{"image_size": 64, "crop_scale_min": 1, "encoder_qk_norm": true, "encoder_parallel_block": false, "encoder_num_experts": 8, "encoder_experts_per_token": 2, "encoder_shared_expert": false, "encoder_depths": [6, 6], "encoder_widths": [48, 96], "decoder_activation": "elu", "decoder_blocks_per_level": 2, "grad_clip": 1.0}
Rows from block 5 of the decoder of a small image autoencoder, named by matrix and row number. Each number is 128 + 32 x the weight over its row's rms, rounded and kept within 0 to 255. All counts start at 0. Numbers have three digits each.
After each channel's rows are labels from the 100 images, of 14848, where the channel reaches its highest value: "strongest on" is what is common among them. Only what is clearly more common there than usual is listed. The data: histories of elementary cellular automata, time running down.
# conv: 3x3 conv (decoder.decb.1.1.conv.weight, 96x96x3x3, each kernel summed), inputs 0-95

conv.47:161141100148049132137080136107167128140045135125110065119134103130149136127165134186140133152137174099166096115176146138194103099195122168162141103134120118162136133131123118113123153135109088177093136039021195129129161150137154114133115130152124131204130105130117126102129117130139088111
strongest on: 001 turns on; 000 turns on

conv.24:176123128112136139141116157101118122000136123139130125143142132150109138078123114148133124054150131119128140126130215157112142138139128161122138201125132126136158147114133147124122145136113118123134120112126148150129131128136126114104197134131132148153169119046217220131085194053139140148
strongest on: large cells

conv.57:134168176255181087142134188061154133160138100090169169123073139110123095149162170174167127142084126141168092131105137138165142112157100183098121143115112109157141098116168116114120102133138120142115117178092195099097152142174153123153114146102099136129118150115140136142148104208113123095
strongest on: 100 turns on; 010 turns on

conv.4:098101130107147161143141104055107143142111139119138129067125099113067141125042146176191126118137141109169084100124116096118099126160168133142169111113098082227151112115149159134135109092109191148144132101098211149138130150118206113181140105082080076123155093144132142155143124131114140130
strongest on: 101 turns on; 110 turns on; large cells

conv.85:149112127121106125150119109064113110081015103115081083112084096127155093105145177151162092115116153067124102132120060140160151089178177107179085155160117159115138121105102108139134099164071079104067135097090095111122090163134088104081137134168148121122141137148104136153122163132150104181
strongest on: 101 turns on; 011 turns on; 001 turns on

conv.78:103099083030156130131184110179169131134120117130137124161148137128103110133184148103083124149123090125166180146132074106057105127126154128191125143105130136051116056075105096130158097076111138086102137163116157118136166140090143106030137127123155160111101115137141145135125144190133146129
strongest on: 000 turns on

conv.91:139150131081188120139134147138191093129148127113145148084088146212146103142113103131075130123172093117137199173150147099100165126128156096157115133137103158135141128072025167131123201102136158102126128100090079075113177154108113147189100114103105145143132131127114132098157092185127168096
strongest on: 000 turns on

conv.55:118136130143093152107104120060126127125120133105076102132073151112102136119088168146139097102104145109121126099160069103146037139151116092098094109141114153093100159175157138134142120162131139119176203174115195133164141112120093156150160124188130099057142111139141165100092155155132030177
strongest on: 011 turns on; 000 turns on

conv.34:151128119145118119138121138142196116125146130148157135132127130126128124187141255160151124110112127099129163149141110149116141112125141139162140164097110150114146135129169106124135145124104115122152142127135146141122153146124107143160143138110162152135093136099137255133146157200159131142
strongest on: 111 turns on

conv.31:108118151119117139101119128109116145097105113108111121118103138139140138099155116127138068114084098176124098130177229091108143109109118086176124136182120126116148089115132122130138096139101072152152141148098137104149149137188006088076102147114183060140115136082120161094074181106130172096
strongest on: large cells

conv.81:107097119116150133101119119154174168150095112075106059243119117139094163142158132093145141134145125113075103160149095144116126144150125145129115138097127181055123131105085122112103150164096123149106135135144110111133211220204132112053156110152126149134102147158131099084129125159134145087
strongest on: large cells

conv.12:105122156088151093106215085152118163127149104109152134101137133134102093134199150151086106109150130163091154143124154167121142124098050132098155082136119194128193129148119149119130167164176109147180122135120133091145163103057168133129090146161154150042112120095123169142152118151064084142
strongest on: large cells

conv.67:130137141249123102104135147132084128125113120101097072126097098123130091132129176089132126131100122124119104145078109122182102122154128155118121114118111112113153137111115076145124114100156077191152146162164002086090193134123154137205157136122125077142148127122148158155115144154095134081
strongest on: 100 turns on; 010 turns on

conv.61:152142170057153115186101157067117093119215096131127174124030147110102143121071140105115105121090149122108147135105115083115113124084147110071144112108121180108111131147144136127140183151118155101130112170102164133158161149111100135153145129128115143033140146134142133031107160133133148162
strongest on: 001 turns on

conv.46:135119123153126123114127122132072130151135127139142114117117134140104117211121132107129130117117123109132131124109133157132142116109123091117141105255129118121160101107120109136134105119124138120118116139111128117113134123098074126098047127117118106136175116249160136117138245120105122128
strongest on: 111 turns on

conv.35:121160172132174121120104147099143087143089111079095111126122123190127173158130140122117113124128078061128131110106074138144120067072163136133095110138153178124117086098064077118173163142177064143106151159110139164106171119077105107157145124106148108115115130098137154038113146223113137108
strongest on: 001 turns on

conv.42:108119106151116122152119129137197108085162122137144129135117119123137134183107045129119126127177124129106115123136131146111137156153151146120142127063115112114095128125129143119130136159088120128167121096142138126120197115108119128153135102158015151141081113000112124134192138014132123137
strongest on: 101 turns on; 111 turns on

conv.18:130135123135131128123112116124135121149123128123129126127152123132079074131106005085127101153117126118121097109124157124131105135098136065117137109199133147162129111126113133112124083164124117124118121113094128114136159111124192124148199126148136106129146119028141089106255095054115117146
strongest on: 111 turns on

conv.68:105127136159196153133135121075167143129152158094131116092134126103086031099060159130143087128110109148161073136117165109097134094177106157147178112143122147201135062078131107155137101175150145130123082132117098101096092092116139086044144124098119113157156107146153164134115121113078176162
strongest on: large cells

conv.73:185147136196097134158121161083155111137088110109061137151093151124159138133088135177212104124151107145091102130110088098178132120131144161131073129105176201199110114120129147135155155123115116124110136126120080130111244141212108145145147134131115112132121123173130118173121117120124125178
strongest on: large cells

conv.72:131109116106137130067181197157105116128107093141187134172114117137160166139185116076170120140093108169121078107160101161086143107095119148170132163113113109021102105158155115122152093149118139109121134109115169161142080204145099058169139134084127110089123155116131100138108158157185098136
strongest on: large cells; 000 turns on

conv.25:150121153091147129134126204105124082146073098149095146160153155121163160116110168128162137156139120123144110164137086101143096103112195135161097136107128112234135118128171129112136177088128140092148145167104158158122215152107207150197090123133075143072151145120144096134166129139179127118
strongest on: 000 turns on

conv.9:121133163118127113206167148181097132157231133124135164122134137074106162124082137057100171128099152149161136113132165120130167138059097111101179128109144133093107132183134160151099148141155169127149048188121129148091150114085098161200122134084135105118099135145133100086120121120110166159
strongest on: 111 turns on; 001 turns on

conv.92:128103096004157206124164149116186112140158102161130147141101134132138140143138117113121116143159117117124162127103178144070069098123092169163129174134095124094149091115091083125136079168108100123101140125135234117145064145136123087109107124124136108073105141105133110134123124141152186167
strongest on: 000 turns on

conv.76:130122137141136130117131123128063128086133127134107121127125133131124125070126000128136108132107123135127132135138137119132123120118135111134127124142124135122132127125137130131137120123127113130131143137128122131134115133124100120128107133131156110130149133140117112121103158000131128154
strongest on: 110 turns on

conv.74:138131168144134121135144157105175138147039135098151077138150125191157142142155116255115120158139132054163105109156151140177150122159137171093169132124132060115135098153127125119144098166155129142105205126070146144090110120084158125134108127096113088164149119116142129119134107170145114111
strongest on: 001 turns on

conv.19:162094121203105104138211137115101163111143115099130072124120116128087100091130148166098144140119130044170108124125106129175129145152082143114133104136134152163193105123068099140106136103194117151137126110120117077089154116114123160206149135162118039130161071152117126175130147144069132100
strongest on: 100 turns on; 010 turns on

conv.14:078133122178179157090150108097073126105193117155126082147165131148129145121134143169134101096120145120122144119163108196135146098168117148126115103150156110105136087134122068124138162175126151181135184163146149149157053119120060068191156093126156025121105132132169131146121106132135152176
strongest on: 000 turns on; 110 turns on

conv.1:131145145107157143182129149154091108064136116096131173160156141149097139215130149138146136178131125097109152159087139122114109091066144113171133128100146151143122132163158118100132090110140111131098160165127132152137162132090117153173000118084200117093129133181160112121192123167128107115
strongest on: 111 turns on; 000 turns on

conv.43:154140102116059122114069151131094123097074124130141132176067124128184128136113135076170163113081143143096130136145181158135127131121183154092119145120117105121105192124119208106085132101115102100069158094143167181150145168193102138157130149150122121110122137108116112040117143102186187094
strongest on: large cells; 000 turns on

conv.5:146150121119116144151130053086184143119138165108154133076117109121064133133105128173104140128184147076142153114080216121160096134140075096066099143137146190196163144126089125142167160106149138188117150075134171103144089086136150150104089148123108152166152132121125103153159100123059102142
strongest on: large cells

conv.2:113115094045159120107109129112162091134105141119086132145057154122180164123154123189163137134140128127081105144115172090073148151097167107117097143139119189140107103118127115105117137103076122125081178111174124159139191137106046112124132119158152133108107144135133124030084128101186172179
strongest on: large cells

conv.10:142126118180073154098104108200091126121134122147130125121156146126105140135131113131122131120169121120082178134013100102122114107097131113131099129118130137109091134112065137136117091088154146127198134170125000108133171117103135153141148136088125148124136126124142170087128149191124178149
strongest on: 100 turns on

conv.59:151127130145126126128130118129161127108142123131153140148111129123112106000149170121134137147117118117136123130110142129131131122116127117139141133083149122128141140129109156137114104130156138118117142123122166137130134131123125125129204137137202122128223133255143160161081166201135116133
strongest on: large cells; 000 turns on

conv.0:133106106079149136144095125140078118098210132119104198106111125072105117109141161049121144107139145199119103160123110122099161103134150016168072089129126183114131151085073158136100127070123119125117078129103167135151167118169106149196137127142134122087134129153105115127132141093111159135
strongest on: 101 turns on

conv.64:126174151110131167158143095105101100185126143095100107116190112114095114121144190119060155193133116065146158113107064169136125133140060070119112122129134166151145106133125063134170138144161125149184082083136080113105142097162180148129089112156133156167150098151149163103127112200092097113
strongest on: large cells; 000 turns on; 110 turns on

conv.86:122154127170147116112142150093156134118010158121143094134094129091126138139125175102172118143098158152155084150193140084145137135163161134188189132121121093126133164112136091107130136128131106125104081120183073169099192110122131145000138133135132132178127102114126137137140131161153131096
strongest on: 110 turns on

conv.80:136121127137110094079114094068116133155082135098108101109097136117130117151120219061167152124049122139134106120162168131143110138153140140121119151144084133150131144141143080111155170120105073151114177056223143148098123130182109156119126128252132116142109127109085103119109126126129110110
strongest on: 100 turns on; 000 turns on; 110 turns on

conv.84:145139083087094158148134169175182121105112163146151119136148116118124110159056023122134089100118139094132143121123085151103181153147107112061111132182125149117099133107103124145142138117133151133093130104169107134142073114106208098081173116125128092094154104156103103142057043162127168126
strongest on: 000 turns on

conv.63:117151125120177091104229152157135117100121115090116105128135144099108037116114124154147088129131074071170142168090066126136184102147112103139138137120120142060154032072101104119133174077131141134158161123147115131078140119077137141148135116172146107087148141131118110181122159118114180113
strongest on: 000 turns on; 011 turns on

conv.52:142140141113095149105110153121153135122122131139133149076144156187150106129107159175106123152156082114105155072178125054128194107099142141107093086124151161132093186192116123142105171226160152105158156126143149086135117139115111108230123112067117085134151134138154136084142124182127085105
strongest on: 010 turns on; 110 turns on

conv.21:123111174230118075102102118132061132112073137093177094127160098140155086122120159114141159109107146109170078120153107152195156159162184090094133099139140125134134171141164124114142166115112154137101172112043105137116194148143120130201132148170120105101144129121113123115132131121122063070
strongest on: 100 turns on

conv.60:107122107135101139133119127145173055128165131128201133114093097107100138151101115154137113115183123102112132098101118199109134114146106151171122135123131146118120149099138141107108135153030137163103087133157163169145168104034204139133148130116105165137115112136138175173169107223099099075
strongest on: 000 turns on